From a checkpoint of a small image captioner: encoder patch size [8, 8].
Rows from block 3 of the image encoder of a small image captioner, named by matrix and row number. Rows with one number within an expert belong to one neuron, the router's apart. Each number is 128 + 32 x the weight over its row's rms, rounded and kept within 0 to 255. All counts start at 0. Numbers have three digits each.
Before each expert's rows are labels from the 100 images, of 14848, where the router gives the expert most weight on average: "patch colour" is the nearest of a few named colours to the mean colour under the peak. Only what is clearly more common there than usual is listed. The data: larger renderings of crowded toy scenes.
# router: router (encoder.blocks.3.mlp.router.weight, 16x192, trained with AdamW), inputs 0-95
# up: expert up (encoder.blocks.3.mlp.up, 16x48x192), inputs 0-95
# down: expert down (encoder.blocks.3.mlp.down, 16x192x48, transposed), outputs 0-95

# expert 6
patch colour: grey
router.6:140157142153136135115146138132182164096091089181169142101124111187175097159119132156182096143106057091097104119140145124091143175170133158093085087120087116110170128155125127128141122121108092095110132173117146119115093145090164115140146152091101149164160089131080067150145081208082130129
up.0:115153087107139153062085125048162172102137128110124180143201126089065161157121157113097162159084118144162131069137133146137125115143118118097156143139126152127173143140083106098111147103169169123112144126146134148091132117109170142209106156165166098134103078152109101226065144129073164143
down.0:097110206120127092169162188150131112171160184105116108124105101082139185116054118154112131183094147162159115097126127162105120151063100110103126123153142055089113132156092064098181152149074118131146177150110086126139200080131103150137118113088118089158157202150107107157064083138121125138
up.1:144094159130138120111138131134159182121187162174044113069048197074157144177061119135124140173106158141139146059125159206132111119094123108173100122148068133111094138100165146140109166119180063174123154077122122135111081119132140115183127105126113059177143120119112123129083142169129132151
down.1:103171109125135127155085143106109144183159122173170140181149071147175203081109147123140165112121165101117123205123109158124143138174147131149143112142155120109093153125106130108042121095097123143106116139150132159164121149157099111103174136161113128059166155145092132145160087112119213163

# expert 0
patch colour: grey
router.0:104077054141098139118095110099087077140094112088063153081131151124194114109178170118116119128159138098094135145145133108146149083135124163145157173116148175166193171174151144141178142141101133114103145165204135163129162116105153195054062111095110125147119114080179157095051118121130136108
up.0:101106153098143145097075129107131187082136205069115146127205170202095157178142053166160145108192177130152155156107141152146084070120183111195170125147136126121126096121111133141106110116112136144130087111142164124108116151194116103078147123163099115053089122132153134143151137122152178135
down.0:080132127091147145141102119118079124160106089070112139228144126113154127106132126121083133155179158121070126151107182077150175141092164147135068116128117122204158205131055139174128114105135114179150129076011115109110065079096171094110100164147174120210133141112127124133160183147194134111
up.1:160140094109093136120142164123143075120081176134120152098093095086131113233163095147149107141131132120138163183101138089132124115169170125159155118138114115139075134122127147049119153110131124101132054157102076149121113078123061105078133110191108150076124155120120163131098143181152078171
down.1:138117117132080157143179200170125123125218149185126145135103128125152142076109097104122118128145157084171165083089102145125142142160076170092136126138138124080123094113112118110167149118129115122104061097155098111115114138129121162101114148128112144047165112174100124100136169141134145100

# expert 5
patch colour: brown
router.5:170162061120099122165096098106151120092141112114091167101090124115178105137111139116112115132205150115048129125137134124126160115154123145118173068089124133102137112110114093115067108179125120153141117198218121146131129145142126135111096109066109156108108091069157109111077140090108135099
up.0:127149127156139121167186134081069186126130191119154125109204206160105122131154133151103113140158116185136092177085057125118189151156165138098139135115151123140125119113106167106131191139154117155115113103064088093164081071141083095130144117172093128067117116163126161180104098060150135133
down.0:091165159140150104092118134142135168153127162111151089116160150092114089068092182190121151165157127159089080089211124110177091110076109125125129076122108113183149187134189146084109129158099148101148127172140101086103185136102130135117143092181139109115094119141124120173111147136107125105
up.1:133119092193141090124091143050123123099105121169164133080144175108146173123125102147148128117165155165138109105124128075087186132073182145124168137139120148146111129132117105140177150155080144147122084126142124178147123065059171097142144150128116083151144172143088168148092157116181208101
down.1:150123166050145139138195145077103069117143103105207150149150112108099147129105163123107119080165166136101168082135090076158138175163137117089132078122146182083111123114167159120071118140122136140121119150157094190064106175137126149147083127057135138089144074107117117101117140126141118095

# expert 8
patch colour: brown
router.8:098153045123116174091111166148135168145111118118172153135136127085091079143152137041055122156116144126138144076159123163163132076113138173072115126104114110120161107094117088071129150179107068166165126141135148151125125154111097126111127170139204158076140153166113115185081141120180137114
up.0:162159124091142147098084121163044163129108106195118117104162195125139090146142099163175104111165051129138118104148136075143112171093142115138068132141140148162114134120150092138090176150184140141206078113165125139143061117024128137140144141151112140108205170141141098092099145119090163083
down.0:131119130095109142195157134115125122146103173137117131158152121168126099108123158151137103152192109208131104112142210111165119152113098134133121125105125100180103188137092120136108124069048187106152126125140066149085042105125083162118137140136151149154125202109194132183098053108136118077
up.1:089133097160140112109149151078102112150100147104126054123143161192118166184145101060090131162123163088150157157095113161092133162133131086161191132116167146145168120146170170082089079110105150119103131127115162166129090180141121159124109105156105117107122107114169112123142079160133087164
down.1:179080205109159140168144072115170151186164083121106181116147055021155169094086154123126156105155144148082114185174139120120076145117133122127118119144090105131146116147136173101138109147128158144135082107076150122126121060153124107085092156092090117096155146136120125100172097099136160144

# expert 3
patch colour: black
router.3:127138115103166110145129134120176173098151113116174084151136142102157175094081097174164122136100129084117157153100132136129093134127109125136087146133130104136074129111115169118098105078184214130160125116123146168185161150141177084104182139137113097122170122109153127122180144208122165152
up.0:096148151144091161121138136150121093084166107142112167120168089112161101096116103104113111133098110080116125165143066152107145158117155111130141139116128107081136145148142167141192166220096097113082158099067120159082140093137130144176143165164123121167189103100100130099199126140146128142
down.0:128132145138085069104157115084130165114109100118171125065121141083127190064115122109125090174129139141160118166164129173149152063168139145206136111147134176052098079127174156131119182154167151140126086120096163152105113144067155168091091177103075180122132185134132128084126145107087133137
up.1:116190135166144126112163065125102125116096195126144077135146141090148134070130149182125173151103118091113117133096163106160112110125142067107133094100152111110093137103167117141108145105145174124102143125134078076145141087083170114076108157169078129176128130093126152154138156109158130162
down.1:142123108134143072124085165167174147142158122130128113144146135075146145126123191113176117142112187094123130143147124067125140092136181087154190126115137103143122150070113103109078106165131150112096075171187157163114147125161169103137124064091137086127066103112085107122177164054059153132

# expert 2
patch colour: grey
router.2:149112113144117135160098101122106093075116102129080153135113133105159112132139168133144116121189090074090101142127124151122141073132098110105139127083104132140183150160122103159089114152143140118132120146198156143129103137145115146100093137103122094123119116089160135109072161092095132081
up.0:108081088080117111154105099131141185137167193133187142114138130098132123142097088148159138132070115123123153146130164095113121153113090162113110146115126144117058098109109155150141150068136192107134199091150144103192103158126134084152146094143132114126156111157186111169204078109078108174
down.0:074079129137174191175140179093114106143194144114105150120111157158093161116140093143088101154073084093125154103140130176094133125152164166148141082031103140167115122105061151134145156119119178118133168103146123119107129080115105129132136155106131115157084138134171204133116099044146113162
up.1:123139094068121073097182147195162175103217123128177121120178161177098155107157123194127179130086109123112113127094145093158141095167095081118122139139204158206150125082136086105113130166122116133124128164102143151190135173132115185140140060138142135133118158092159143055139131126118157098
down.1:109121129053139094159110104157180133143143086155088202150133115143122165092072098133108123122145164125151196155132110084146131099142150096119211111184191137146127150060157134087146080165152144111188132147115110112095113102119180136113113101110056145145158168077117142100188141104186090150

# expert 12
patch colour: black
router.12:067139173146106061121107087155140153133143182153114114113145145165164164153133139162181127126146170123083127190135141050098133130155179160171144116000140185187150093096132135113107113114160139110070071078123088138182070082143157076129117189100069094078131125133167106079149131162098120144
up.0:139125078113127094057173096095136111132120092173141123123185163126140127125136034191145132187057115112148156189135094150102101116168122136123109116147170134082156124098096124140094098129115137097157182092138107216117091099198110107127130138135067126153135119128167166138131130142127170140
down.0:112142174121118167143100100115149176076142145135128116145135171127103161122122133116154105136111149124097134138162134159110135132128111145121194164115149100143127148090183092086119146140104164201087131105122167173131197140123134122133143140137165085115105063108090167069105112169153068175
up.1:196130194130096088115099032115095139138161128102150039125126147115116186139100174149183042122136116144113152087157129115093176123183141141139098103154126192159157111135137168146131173134128131104166116131127111175110146162095150106085139093120166157138107146148129117104127126153171126068
down.1:149116107121169148168138080094117164056094061133169143106131136132126129118124093143123106088117148062158101157116097167143174116126081158106147108091081172134197110195135079127124181150166161185104117098112168139099064082163194106146162111162119130142086122153164105063148171159117123184

# expert 1
patch colour: black
router.1:173116186208120137101126128074075140163139138086053069095061172148150156102130089155104139164131081177157124137117112083171102159068152129131084110156074113163120143175251153158187162143121116190150091072114135097135150154159172095100164113178092103114118149148095165127163171138109123151
up.0:156154099113105111141133115135089148068140142187140100120114103142126086165157119103158116111164137079123126139078135113178068151170120129157079104141093106196111117117137137195082161152203135166067091072161126159108130146090197122198129115182091118184123116152146127110163101145093112182
down.0:156157135123109075196151043188181107103098185131140105086162106150174065170106086155120174127144091096083140167119115150138130062074107124099115145173073120158059111141122107168132122155106158153130082152112102124117133151152078058120131127124133142130131151122139160093144116095095164139
up.1:109115138124133149123079184133125160098116141129127101190181139059122101135157082140081192120160070134108135149123093115161149122085192145051101121121114127131161144132141083145172174113128128123070126144104119076132206146102128135143132159143168094062165058167136127165130158132118187108
down.1:128158131102151098057136074161140124116095120076126147078074142144168140152137142115138098169133142110113142141151195099082092160183108103172198178141125127071164100117152159132123109204109108103140107069103101109192160128136125091150175147121142130151122132059164101081156137131141089181

# expert 15
patch colour: black
router.15:092092078060092084158128187128139129097157142106203136176204093136103115153137071128138161097064127182149159148087156159104077144091100128095161137174154134135075138082084152071122090063100192120186166116120098167128142102148143131174106124170142115150103163130141162140100136146172106174
up.0:163109130104093130104119153147114198110131125165109159104077089150166155079161098141094181138117066119164141116116129114214183083074117076109192113158123126144085118145128130126132113074153129139106140124091154144066156155165189178103200094162121094147087158179131110115121115128123086140
down.0:116132078096130148174143117095173112123185109099164100144120157095108139177072167138102141096170181178090134115137147097103090141179163113142202120135133086112185094104097128107109119163178127059129126156128129128130136131132122140185182090135167188110071134120129092138124098163114117147
up.1:126122137143093125192096075155148141138173137082062158123143059163103115038071105084114131148120134193182150153154140089126185126120051204089207117129157130121121105131146100116122121195138121138167086133093127167101124115133157152135103108100138148144115129107100099105214183118175143119
down.1:095164124051114119162193086178143157129150137146147177136142157155128062162077161125154131130135074069129094169106155093186121138136143104105093151143126086146126137164110143090159145102145151119168110106153133126110133122098129087188116111071167126176145142122176150121098125130133142159